config.yaml
model: "self-supervised audio encoder (BEST-RQ)"
dataset: "short made-up English sentences, spoken by a formant synthesiser in many voices"
train_examples: 26041
n_mels: 80
hop_length: 160
input: "log_mel"
win_length: 400
codebook_size: 256
mask_prob: 0.05
arch: "mobilenet_v2"
norm: "batchnorm"
hidden_act: "relu"
depths: [3, 3, 3]
kernel_size: 5
stem: "single"
expansion: 4
widths: [192, 240, 296]
init: "torch_default"
residual_init: "none"
optimizer: "adamw"
learning_rate: 0.0019
beta1: 0.9
beta2: 0.999
eps: 1e-08
max_grad_norm: 3.0
max_steps: 7900
batch_size: 128
epochs: 38.8
lr_schedule: "step"
warmup_steps: 230
weight_decay: 0.5
Rows from block 6 of a small self-supervised audio encoder (BEST-RQ), named by matrix and row number. Rows with one number belong to one channel. Each number is 128 + 32 x the weight over its row's rms, rounded and kept within 0 to 255. All counts start at 0. Numbers have three digits each.
After each channel's rows are labels from the 100 clips, of 14976, where the channel reaches its highest value: "top examples" is what is common among them. Only what is clearly more common there than usual is listed. The data: short made-up English sentences, spoken by a formant synthesiser in many voices.
# convs0: expand pointwise conv (model.blocks.6.convs.0.weight, 960x240x1), inputs 160-239
# convs2: project pointwise conv (model.blocks.6.convs.2.weight, 296x960x1, transposed), outputs 148-221

convs0.356:109115124080140130140119151152109160138097045118195117145078110140121189149126134070117129103118135159100077102187137238076118150128093143073110096170102139115083171190084143145167106168110138137151116138145161155131091117179151124148178129
convs2.356:113120144143110129173209105153124110135141126180118152122105161092141110129116156123091105148074135158158195133234138215164109110124108165124062143126119104130124115125141125121106161087171106095187159144115147116138133198
top examples: /aɪ/; /ʃ/; muffled (low-pass)

convs0.479:172088068168119120145152091149106077172074102129122169144146122161142064118164160153153092145127114061074105149138115090190059138115105131132134134093132113139139140119118093070072133089146095115184124129130148092210127144144107155132118142
convs2.479:108128177135207111137074095175170125052137157157111114067145156186093114128143117095113126151100108204128160122162145129108149084170113124088042111143098124135127136120187142156139135101134139113114106138111101114129167168
top examples: "he"

convs0.326:119105126082082108172075145121157077103104124068075153175172102117139115126132143152157151128170093128093111117091118117125158134154088137069098090104136110107166151099122163169147143146126132147125107147201124072143111138106154121168145154
convs2.326:122187140114111136108114128044150117185116153165167201164180102167125148160123130118109104051127134119080129127101101128126133148129175129157104211153124113145144157102112104113124125089126132141118205086137104183130106128
top examples: clipping

convs0.258:118129100128094142123065106131161154131083109112122087156127140126130067191102126139127136162133168114125139154086184088127137163096091120119174153169130103110123164105060135136142119115147087117048121107146140133170150175034186173054157122
convs2.258:153155186097123153093099126124136115147177114116122152147116138106108059117141126176083149158159133100148144119146129173113064159127134067080109080154125119172111120112139109145133126187158160150068142012155113201133132163
top examples: /ʌ/; mains hum; /dʒ/

convs0.612:150190153099134116112097162121147093130102090127099129131097071136176117127120144183129122099096085116081120043082066113162163145137151073137147138126139172117136127152119126166153098135138197110153120136142062119092091146086097145112150149
convs2.612:129176172130147117161174148071151131102139133138116111077136149145159136218126109121090123110157127120097157132155116116111097164146091128105074165157138100121083101104095141075086119130105090141081137062099145129072118113
top examples: /aɪ/; /aʊ/

convs0.92:149216148141098160193162126224127129114129178166157106113119093149111153142119154177165080121102154087127130154169139133105130121072130138090077132147168153154120108156130141126159171143093084157178116091060104082056151084107193187097113155
convs2.92:165120104119112148099126166135127158136137109135123136118085086164107078118134121152129159122084104108161173140161119130140114153079107140134137108086102140103087073120134110117097118174153120174137089084125141132132140152
top examples: voice: child-like voice

convs0.637:150094082129118083123120131114110142140072077136132120130101125105062163177130115103165146135168175172130142093162124153151143122130056131141136161158081182060077153121120072119198089150134085193130092126126173138170165135138126132119132107
convs2.637:144157086117094103112135148114142152151120153162116134183091115102167174105139076107124102157172087100123131082129119099145092165116138214179125149118139152114101109109169152109098135100086156154152133079146097115094089225
top examples: /ə/; /w/; "was"; "where"

convs0.703:116108119167150170126103168174093124080092088160162139070132118217117132129144166080097109133101139129066151117092157100160079107104097117102087112097126186153131112155092109119082140135105158133123076144123154110128136137161139108081139091
convs2.703:135144122149139176124146170161145154128096188132150194099134143120061078108130127129141184130134103148125111152129146093124112215087129139125111106120148118104055091124130033165066095087127079162090112159107098104235210131
top examples: /ɝ/; thin (high-pass)

convs0.247:182198120090118176208083137152129107074143100107141131122135063085163170133136171136151098119155108094107081171161135146147199141115158127101104120134149138146111156150132127152117191098185063087119142141142107102105116127095115186061179115
convs2.247:172121103116110146099129137160179102135131173127178086211114085187071138131141123138082185081160137152130191127113106121094145137094114148176179114156110162254136166166181113097154124255108138120106129121127154149177158105
top examples: /ɔ/

convs0.717:137174152098180132111098214102125120133154131162149123076149119169118144148155159095158105144124119189086068152102166077192160113174186121145211119112178139094132086134147141146097143129133093099136143132076093115154128117088217175121166142
convs2.717:133121140166151147111091116135160116130102145151145113125118158123116170121065163121136125110127117122056110137080160156136121116111138126153092130124104162096150164163081105115133175065074156065169165115144116091127180105
top examples: /p/; /m/; /ʌ/; "jumped"

convs0.239:095130080102105087140109104087170089115072127089091119142125112060120150123169125147173087070151106090104171123144152179137115071149103119079049101100136132125162170101130109126159152132058168120129132146142093129160101155172164115180082142
convs2.239:069092131144133083150108165176127089023105099122082057120047146069117086083143076090107129170113160102154132098133158134159106114156099128085132144177082084104160127132137128114119085158132167136136102131115138091175121144
top examples: /eɪ/

convs0.707:111126085141141129091096133127075184125141140166138061121140194202108112125112154101115144127092084145122077124123183156137177133200191088156134119162074152119098184100068174122098145087117133165166112148088148119162111146149155141127126123
convs2.707:154127116150165059158087088132153094145133102118144143115094148169160105107101092109161121074108132130155187111155078148113067069139088114090104190132124077181118135108122150113139163140141141145145094083077149131091128120
top examples: /i/; /l/; "wheel"; sentence kind: request

convs0.719:162145102121149123163144087098095103153097076126095093188128152138152129177139146171123152099111098154168154065140096185129131165120108112135136147167094130150087174108097153114173139145075121176131118124105117161085105142175115133094095147
convs2.719:130132144131117110141131147107137095151125141139149127103113148108112106131121041119106130150098150079195169037113130146141137094183104143101142095156121127094146172115083170137156121130112168138171102047123124157119094140
top examples: /i/; /v/; /ɛ/; "every"

convs0.404:107098136130106049084129149089102130142096083123093144101135127099117099119148148133184115112150155121129149137110134165154151115156113058131123143127132183105155150064107142076161071117109124120155129172106109134126089174106151134153127182
convs2.404:106140192123099056142103148151076170081166075116155162059134145141180117113148093084170133140129126127150118100105156140123071116148127134133156149144122107135147139093190161090098137155146152164104134142063140095127079072
top examples: /eɪ/; sentence kind: request; "take"; "every"

convs0.632:128066144126132126161124127163202118185117174124146197126152120144126141130144113149147103126104128126124076095115104121081111108097095114079115146101193144205152120106136136079128163143176177101143126074152106143165121138096135165162132133
convs2.632:131120099144171130125103099179127152087092156099104126092127113169156122132119126180163219134165092147188154114126118155021137100145100113100086159107116072158074141144111187136132125171152092122093099153120119100076117095
top examples: /i/; /ʃ/; "she"; /tʃ/

convs0.470:134145121161112158136159172126109088120103078117124085101086067079159127103074140157139080151138100155072127109113132108169076131143144111123157129189110113120099134129058135125038117178124155086113077136129086176172160108107135076082057176
convs2.470:130131153082120103144134118121096141170117125142142157180155135069116161147099124120128073111164120104129088106114192189153156146146148187178133043156192097201146182091129143183180131120198165130187197086105117171111085121
top examples: sentence kind: statement; /s/; /w/; /eɪ/

convs0.183:130117146119099114095192100133123119130073102167157138150092126110170117125100125155149091160153180087136149110160118122140070130106089159106105147074190132146140176137157105111082130106143164104155098118106101144108139142073086132070140142
convs2.183:156151149088106153069127097155117118127175195110172082154151087120123106180197170165062140232135126163111172160128113106098131159111088186126141114113167181085125118111121131093147120158146091147073128112156150172109126175
top examples: /ɝ/; /k/; /p/; /tʃ/

convs0.595:126146084117180117133102054141125144108078117139146047189092157110135154133163148172122105190105149155121145109133073156143128135188126151189136143083078094128159124127107155160149179090154095170171120154121115115084087107112154146121086112
convs2.595:095120049102169122129095109129201110107094159151151164120166153146100067124104146148150133091130154118151160164161145149145120077133107138101131106092097119109129134126108125064160087093107100128110046107128088166134116062
top examples: /ɔ/

convs0.683:099102140170146094098182157149121113201125139130117106120127145103041101088148091103129137108140146106132147182081114152078070155133124139189126181079099164141141111102140160117104129082096089148214111132181142123163093152144141157133103141
convs2.683:128128119192169102071130091172150143085101143132076105118104134132143124144114081116063166174143076125131155090142106129078136127102091088108073215115101146124110098120172158172101117112129180120119128104193172062099128198
top examples: /ð/; "that"; thin (high-pass); "this"

convs0.112:154080110124160137137184131109177112138082127146126131134118107099147179123125053133151102142117127132150171105142099120167116088081107087092179099076162090121148044129161088131122131204107127121045145146141122162171155126141096129145164137
convs2.112:120161098113135080096047141159149138115142186078189110149156164209093103108127148134103120175132161145129144126087137091134150135088127088085059175162146169060094143129092129104074079160155107131073119092134151165146138105
top examples: /ɝ/; /h/; "her"

convs0.553:091108173162113143108171128107090126112120133166126108089100143149123152157146110102135147153142162150121132113116134145098078119118141101102133135163124098185129075098088132071139144173127116118143159161097086169131162088165171076131103079
convs2.553:159155125128140132096112148115109131142105112111139120165097112143121094102152156166126156076097137108106120144100117115119123151078137085136100209133103143142136152162051077166115141112169153156081129011149203159146119130
top examples: /ʌ/

convs0.41:092061125098117100110138133102129139142121158109091151143112152150119115161083163090115140209116206092160144152132176121080083099149080176146090169072115095146136205129186135086129158128141125136173105084204156148109162099070158143108142121
convs2.41:146140183104103136142239158102169105138105150126147166201142092077143101086160101114116133194105128088106141139145132118138196206124098164121101184162111130110120111132181118117105110207098135165103094119108209113124132100
top examples: /ð/; "the"; "this"

convs0.636:143082136098075030166116102125163119120088118152101093171167150135105123143153132140167094070153167161133148124120136172134117144108078148095138129129179158104129147107189077076096114144091106157107159107113156124057126166108177104149117160
convs2.636:093123155150152097102103132115072115070152130129185127095036203159114110120104126087128132225047165121128114127124146127144108097147213101167099198129113122071142122103157111129097114070123160130140169056111147136156109192
top examples: /z/; /ɛ/; sentence kind: question; "where"

convs0.98:137149097143138123138086084161117097164064144102142041149098092111124129148152072117146120115197134151103136111116089125139129121111039177129128126126134119099137125072110082133190116106123130162149114160119168100179119114188153084106170109
convs2.98:169151150071127152216165163090126148138082177072104101117143186181125184154149141115100075124165185160139119133107106105152130156153135185162181096172211181171101142124167124099085137140080092155137187178116144127101128161
top examples: /ʌ/; /dʒ/

convs0.391:143136114095157129111101168078084094098148152144123128039139133091106133126139158084098111137099118090099094110178199127158108098142152144126110170120137149151104163131141084133119132229072142101154177148168132049139144171136166058124068119
convs2.391:098124118134165092138137082129138118090154082117055087162089152170157158149078152113147066152156111084134080136157130115157147079140122102163131082119142127123152126087134160075127111170126139120105098095140112164104097110
top examples: /i/; "tree"

convs0.283:121119082156155133099126159137074134157158070119157171129139142219149111063134153138119117137103078172119076076149110110195121121080103113139074148075135158156164122137091153125064121087144139127175099193066136100077111127125089053125135168
convs2.283:134138186107123160177169142139142148092123151081184154130199148067110070101202164163146143207127134155179131156143163072133123141147086171059152099126177147084100117088087117108097134075083147162125103153190104149159118150
top examples: sentence kind: request; /p/; "please"; "me"

convs0.61:119115140117143100145074084125104121160141071090165131146129112178169095194142135122153126176135093172087118113147187135132100094127116141093177164160134126139142172126125191093153139157173147111132109164133105135157123155224099116145116126
convs2.61:138128100146134099131033129132138145123131091113158124050146169167154143150064119115170115079193136122175113122140143107122088061147105144145202041084137135116109107076091173134109139073046139131157075155087066100103116124
top examples: sentence kind: request; /p/; "please"; "me"

convs0.492:161121131131137119089161100077089073218132096121106093120102096126088115101135101163141127103109129141160147104119090172136152156139143107186142150126083158093093076105118162142138119145083133148146102141105112193136070122181107114119128132
convs2.492:137155143138089127116062127098148093130132101134144139106140089085164155182132066149107146061130099167159128071138085138106110129152102119050169151170133102096094124118078156152124100106170159113104128118169097156095082159
top examples: /eɪ/; /p/; "painted"; whispered

convs0.248:111198122138125140109141124197128140094113141113117000124129102105099202066105082077120129113120211143098112132097075155127124138138121170154101091137152123082150191116118109117161152077114136152171104132099107134031105097180092142110117103
convs2.248:135217101126085135090134147149167142175141166143110119119162076127125076081144117136149154126091109112145208128155141153127130171078137127107105135108094142091109094112177116000091103086095157133083130089171127129141149183
top examples: voice: child-like voice; /ɔ/; thin (high-pass); /dʒ/

convs0.652:150114085100178089158070118113157113136100178127158136113121097111112159187154120105161061107155074157167122159174158123153077067112153146078155095082132137122120103129145088179081171170152136131113149185074123104163122112166133103101131152
convs2.652:100140109151112108107117144087131089070097069127140113116055118105104127100127088114115136151113133178124073114131082100128133115151119140103081228163111141138124112123146128132110088069168137160138118137108116116142082201
top examples: sentence kind: request; mains hum

convs0.573:150127136094067098187054063156137153165150147055103162154123122089128110160122115131168125089181098116188165131093102106114162160076127112159128141122113157159118141137145182133080145141162137177104117164141081142086063090175083101146138160
convs2.573:118089089148140128136115121150080138116112107143167170147151176152125198102144103094116097073193085081147082095121170171179097123134196110228182114111151105108130152101138135160142169040133127126176150128054112124150100119
top examples: /z/; /ɪ/; /h/; "his"

convs0.202:101086097058138088015119116069186147134099080126143124081121124162121101176144133140126153106139142095151157146094144116138147115149105113151149131116154167119139141136111092122112087136146111138121109118148191115123189170126141152080168141
convs2.202:066132126146124108137129093125110134137159138120073088138134146155143166108117132077117106086217135104064129160132127106122116106074142170182158122121135163163189151096114119180114154101120168121150144130186100086146131164
top examples: clipping

convs0.759:146109142157128141130157141131097126161217163137125126080118139121120126169133110148198088136149138190185137142108125060080178088101182145137194186103137124118113115137187153140135137145182103137101113123073094179128128081151149149126114108
convs2.759:099095173145132180133194106149121150142145128156123196124166124129163137137059150153179163193113127101154122120158147156106131082178136152110074096095100086150134133162151162142149186156115144070170128190126128109122167138
top examples: "she"

convs0.545:094141105155157123110111130162142177140135080149137088158181137147110097181136136148120148126119173174133131103130140106150117128124140133076148085055150119116160142117182149119132072119143165156108098146141189143159120202107136125128126151
convs2.545:143169174136109109104105144080149141189175122143170124139100139110172107105034130120132094123088101188078111187117104164144157124123127103090110102129146146141131086119101115151123117148169150129199145120095123152080152115
top examples: clipping

convs0.78:152178135086184166129128145120140127127153065090141073161139081104149194119168104106129149105118148194141098060140047210152155150153103132164139100120136093096106154126122126145123139097174108098126118165102138141068067114144100140151175121
convs2.78:115143123097135126144123119081224091137127139142147166172181128172125126097107105107157123103028178090110170125141127116145142086153160181100119149149116131165151157127167134072152106155095135132138091186105115156150122124
top examples: /ð/; /ɔ/

convs0.385:151119136131112131175115122106091103097104098180104138134149142177135149168138153145070102119200157181090154145087111151149140114118117121118119080174105104152128075075082121124152159150073095133054158114084109173145118126161148111063187091
convs2.385:127124124110146145093100145165092159129162193169184071115087157125129140144076129155133157128159097136132132085047174115089121144133168167139137111123100121110104156149105170164186153091150125117160140079147119137090125112
top examples: sentence kind: request; "please"; clipping

convs0.453:158145090121172121169129130107112093101178110130121072113190102134128170149148148113082133143136130111094062112150201153141131156117112156124142110140117118186163159115159120096091160149059165098163180151162163116131115156100145120128122138
convs2.453:083118073124133077170086114118104103113074118110197137102124138132096178130137117063139065122140135131101016153153157144193181128114122096159194114141155116068157115074115099158104073115166188146135107122122058103171096116
top examples: /aɪ/

convs0.338:120093083093143083123157118112179150140119084103160066114105103100126158171143103092114125115147106105109098084118164160135110144146065097127164141145102154132125143193120115136147128146090079173192114202195185106173159140172108156129115158
convs2.338:104164172165067116122207081118151124154168106143093095115124142127165105090128135086142103139108136123086165143197107138145103082120165155166101151116109182142180104080154128124086156144078133141145122133142127100136143148
top examples: clipping; /j/

convs0.714:115090149125201112132122147097121135077145093134189153116111162162167104095094172144064108140140136167076129124115157068140157099083099117156072133138146177158150066153066149159100081105121104123088123157085100155057158145141128106084139128
convs2.714:116143141133097104137107094113076161128148094053087110098077183108175157150128133089166092117092147119134106158126141068132117087130136146156172086109188153145143122087170159147136132154157093148175163121103159101102051084
top examples: /i/; /g/; "green"

convs0.190:154129133107131216166115151141057091099141088108126141069128104189156141108182144138102116100149100126085098087146150143131152149106105127086128111133107108173082132126100134098087190136141127068147115163105143108123133116170066072116189010
convs2.190:123137120103122135148139159140126099120096142130142168120102116147021084101148096100159156143098164129136140113134150126144133170113103128114109128193096138149151157148204056121104106208127157165095129120118160120255172134
top examples: /ɝ/; voice: deep voice; sentence kind: request; "please"

convs0.666:049133155105101155102104125102142107130092122101145190109155096123148157142160105165157168117109151135116142101155124184114082126102139095092112143167154107151161093125093109073171166167108152081103141081124139158102125115135104116149185155
convs2.666:130104123152150098133067132136185117133127127159112140095156145202111106151049133097160124099146116143116175122136082159148077096116112154170122097081094141119122122147096138083118133136054038102180079066101126090126160058
top examples: sentence kind: request; "please"

convs0.494:130119156144047093141142160149176112156138165147114128164184094086146121098126108114160071083194119160146102104137124145130155169106143153068130138123185115117134151100178147124127133125105141073141153115064116087146046156149122134207127126
convs2.494:115151140143142077145115093097192085108073113088131192094126161152143142158176085072148092116098145168085132120154101149140095078160102136122131133165118168132167129122069136129098145194122103131105089049128145113106099074
top examples: "she"

convs0.561:123144162109126060100164089107073124120098107107120084117088115046099150076129104166154126165179143119127148124130153173160152133192115161164094128129155148130124113106144107156100137131135120124144126127083114121124118121096101089109063129
convs2.561:135128144173112108113137165144114135136124122107122122142126142123136134123128037118136151108126126097186112005062137122102102130167104108110143127149144115120133188128106163160141123115141124120152161124122132123115098103
top examples: sentence kind: request; "please"; clipping

convs0.359:102106112155160052113039159138161132151081120140166148137126099112116106142137108123133108113133082138126126150134134162142086118156140080099098126149089133122164157132101113134114128146119206104133110171094156093124118152182044085157115181
convs2.359:086134162166134094104116108148126128068123130138154097061126156163072051153134122097084165146152159214127136143158128120095064087131132095105178156136106140144130103116158134089097102121137165138083113098122118092152147158
top examples: /p/; "please"; sentence kind: request; "me"

convs0.680:135126105135177161148084197158089090121150131103123165072126091175133141112190092103137099114129110123090121069090115110148154074045091087042114156073123142183131117089091104148129137106145187094139104179150151118134155111128081098133173079
convs2.680:118161148154118123110122188113142140151106114136236159124103107120078064070125074133142175084123113108110111119098107136135077205094115107090058141140111106179099116130159078227074084137156140167102142124050143133178153075
top examples: /ɝ/; thin (high-pass)

convs0.119:120067139146106128122144164158121121161175150054092143085129159181148128111146158127132148124145058136125108140076107117110077140050135068130113157043147140154188154133150143122086137090156142120154122142118103187100154127160141120139065152
convs2.119:092139117135112128153170093144114159144153100109135110145150085082145140070181104165145120116168079094152113142129142169141123170080106124166182145118157115097090113076179162087139075128149183153152133139145131147114081137
top examples: /z/; /ɪ/; "his"; voice: high voice

convs0.44:153122137136112108072167179128108136140126071151101124078162120171112130120171164188145135083108199103121154093140137204180077116088160121165124153110162185086103171122152092111122101111114157119142132092069144141110192151148052112109124115
convs2.44:165098196136098164142099135132111120191111125148198172075198157118083134141164124128123139128161109077143006109093157071112188187161165176151119103147150123111097179108126149120159158127170088129123167143131186124121118060
top examples: sentence kind: statement; /aʊ/; "our"; "he"

convs0.291:158072126100111057187098121138173130153191118101116105149138082131152072184135136128127099059181129143115143108089119097127144142072112171151144141092119106135142079151156166134103097145140094143114133173121109190107099123130105106131175136
convs2.291:094148139159110103160176123091097114138125122128082093125096138130132174151105066050151096102131134140106099098139185099144199127125180177146189157154167143126154134076160127154109136091157117139164191167094113100160097164
top examples: /z/; "his"; sentence kind: request; "please"

convs0.766:088153125120186126099130152152138147138115116114194151172119129143145091131111152104069140115136144139084122115156171103114093124088104157090145097060176091119142164170143155134054109118118140113136052128135174112104100143139128086093151138
convs2.766:142154147142161129128174088132155102177135186160145157127135131127153095107104142113100118130105126168105179162174114119150152142121136116185062121105172109145118083104110074126127093046138134108132078149110112167150162156
top examples: /z/; /w/; sentence kind: question; "where"

convs0.463:113105075097120108084123148103126161133112086127160124087130155162065135119147151109124164141105106104119104129162200164140132143188140130156178118177078213084094179148047146143091113127108140194145115104155156130149157143099152204142132172
convs2.463:146168128175145091161143128122205128120095151105104154113094143160182109102193080082121124159160118110119137121165083098126071130110113143166172157128104149171120074102150129100017140195061114163100112153155187094108124067
top examples: /ʌ/; /tʃ/; /dʒ/; "watched"

convs0.425:091173137147185118099120110110153136079086112093152092190106143084138114121097154141097133101124149120131130076144091114138168161150112105148109099110181159099130136118159193093082086095137150159126084158121080116033138151120163108123109138
convs2.425:117175156105107118153166145098134155110141099045162089107128138139179082030153133162132137175075156067152167132106126140133098101125115115163129147130136133120149160122153145147113101108100184162149094140128182165118081139
top examples: /p/; /ʌ/; "jumped"; "lamp"

convs0.765:140131110130138092150089195200178126167114132099178152118122033137088133107114127093118105089111140076099130152124163131127107122124119156151128140161104126151158174144079122178116153133113112117149099120139190108113089111170117147130142124
convs2.765:118102183168114151069162089140129116117132147144110061132119095100137118156110133134059183129121124175104119152173122118076162119099146138146170199094119133133106086155075146157126122098148124102092108135135162067126131197
top examples: voice: child-like voice

convs0.656:140163111100156180112174119098119121110134116091093145136163110122112162084099118092090155110072137088140119112142131128182063111173110097129157099110117104138091134118124089064116114158156014111123113150225141131175114147200160165116123115
convs2.656:138156200102137156112075112132116156142158185111101153152162164201126158135159184174062127156091121162127114167115155119098130111130139141125151107107135193081115124132163145094144120126129107119110170142182100153098141134
top examples: /ð/; /æ/; "that"

convs0.95:129135102163163151128150127091078090096134114177147076120088125127131090127105206065114069118144153111053126160168160135148105113095179146150112116156137153123069118136122106116087103125099111097152124213157134131142150110128182070089116157
convs2.95:157137090152083113090155106142167094180148145167104145208142123120096107133154116126074122068152135123099147105121143123125112153074162208178164113158119177157146154107119115069136138109144067143107125135130135152166105150
top examples: sentence kind: statement; /p/; /s/; /ɛ/

convs0.65:142088140114085121099177127018112075151141121163070114154139173151148106170158110137138129150172174157183150177100140157093131134097130147124186153119161064103115117077178160129151143128089118106068156119096094184083171142121162113105129119
convs2.65:140131134165129194113164100159124147102150131143215162103154151105173134134170163181098169097039064122144097161195138100113114131112164124138173166067131087079056073103141129081142139099175106137133100172064191129106118106
top examples: sentence kind: statement; /ð/; /p/; "that"

convs0.438:160128084098107095201145138088118083098129111138086088098170118133136192136173124141108158157127081123112138074136154183153094155129123167110087100094094138157118102104157070136062163129003229161131205101120134162151151154134084101121115167
convs2.438:088140079119105089144135104070162111175102158106156092141126068149127184138144110079143085114160157113033138172149106137150179140063072172165167113125152160164178101092147094172099078148107160134147128179176073090150112109
top examples: /aɪ/

convs0.350:152042125123130059126122052098218144108108155101138138087101106120151113146155113130125096143150087105121223088084132100138166056156075077147114130091098120136183109155134096119091112141136169170097112173111148158149147124156063089178133122
convs2.350:132110156126151122142072118164069120102115153108106181144183205088128123087188135112096118059097113125131131130103158171139118132144200086089107180160151088105112145110047117195149132090204076141104140073059127125139123130
top examples: /ɝ/; quiet level; voice: high voice; "her"

convs0.748:105124157176173083095137168161164189157134119162142184141186116177097119122166148125127148087126187122137107068084087126120137125095106131100080097076166193114143091105149148111154038096132161147150121154132152157182091217162117121207131109
convs2.748:149165135125176102136137159132151174088111155105096173098112165159188120122114097120157115140171113168136146115142123136123067127172093106131141189137123122137079077134167154088062151162121101150134095092091137090044133045
top examples: /eɪ/

convs0.418:153043124123116101097152069107140119194093121144192166121127102121105133153129111126121129125165153093123119141126158122096091152116084120118152143184100156151122118201118146119135093172107127159142053133192184144173138106096136209108141102
convs2.418:146124178156125112128143089181066147132168168161117086109129150100117128144096101069096100117142097162106119110154162097114165138116176150134132130157134150134139097069126106141084168140153107178115158128165097077164178169
top examples: /z/; /v/; /ɛ/; "was"

convs0.58:144182132111099112135147107137113131149134082152118150163160150195123177156147120134124169133170219119131111166118138238101085141105108113123153162162104093142117195156097178051128144125127079128141132076145106152102146119091125158085159075
convs2.58:116195156127166134182132164130083105120090116120033108097116156144101113120064111102173112176131129159142082130127154137151179197147166067131078160192164097129107108118130098131093073128151163156096126030112149109152152080
top examples: /ɝ/; /aʊ/; "our"; /ʌ/

convs0.69:131145110098156102132105129102161130174116122122146127150132133156188103153133117092137154150115156175131172119151137108142145095162195153151137141137124103099108175145139114161116140124164184113110162120112124109076146124252000110124155125
convs2.69:133159164106146119114120102105163061105107125083159195097187175126115120061158142120116104105170163162108107116105143086144141108192135104130124126188139163150177191139152148144162121095154140122077104221155145192126097061
top examples: /z/; voice: deep voice; "where"; "please"

convs0.516:098091149145104084135105073156165161125171144153190184135149126149126135111097132104107100164144098116098085093134158085121124124113147143093136099141147152121247145132147159135152118142147243136158134207113136101176055115152066135213106153
convs2.516:093106148165167100165087148093190119093127079121131091096101163129125115117108098080108127074136151123120095115155096069151144091133118177086173194104096098102093111117111116140105144079130108154146049123112172058154121166
top examples: /i/; "tree"

convs0.661:078103137136196143082099187094121108106158109109157138110105112143147103133121133108140082164069075162091133121157137094186102095176142116151049133080112153160126125122152101182117134107160148122165125184147138063134137122183089052139098196
convs2.661:149168142132020153087109117116103104119081120150153075100127091059112125130187135129117136092117141163120076122110130094120151122158187177172208122151124165142159147106146139161131114085171129167120155185162106117136058207
top examples: /i/; sentence kind: request; "please"

convs0.347:147129129148184138132155136137106152100194166118169060172098126077114100109074125078061144117162166164128072117148140126104140145078095167098128070117164112135088129125093115119131054108172141100128121192142198140118136136095172090140110095
convs2.347:138130157164158161155161112116166088186148136153132168143169128151114135062102103108116137174122107094125146098133105141157156144119114123124065177121111108105133153144132077146136168131117147096197121194168208111181172129
top examples: /ʌ/; /dʒ/; "judge"

convs0.696:152127121110151124131107089082105084097089138125098118138109126120108159118143117122131072106127083082114177162161144138163106077138159086108107043084137170147142072121156120160142161151106171133125123187150086127157086095132152146102164108
convs2.696:142163120088130148120109104114112128175199164177174135084142116167104095123177161165037118155149124119144170147136104125132117163102141111171106159092142105097097138083144110106154127101178106169141142093194140195139139202
top examples: /ð/; /æ/; "that"

convs0.690:137106081115199110124047140130110141144089121117161104128128087180170126122148153181101144157080094121100063063118125157133184109146162151112159138091141111113137186137100147142146126123148205106136134113099097141147122152105114134084175100
convs2.690:094114119153174106164109133116176102072104145169184166090164136083113079180113106106136172105193135137099190128158108171111085125136070102065069102147093059134116112132097103147106137111096081104094090058059108104142159080
top examples: /aɪ/; /w/; "twice"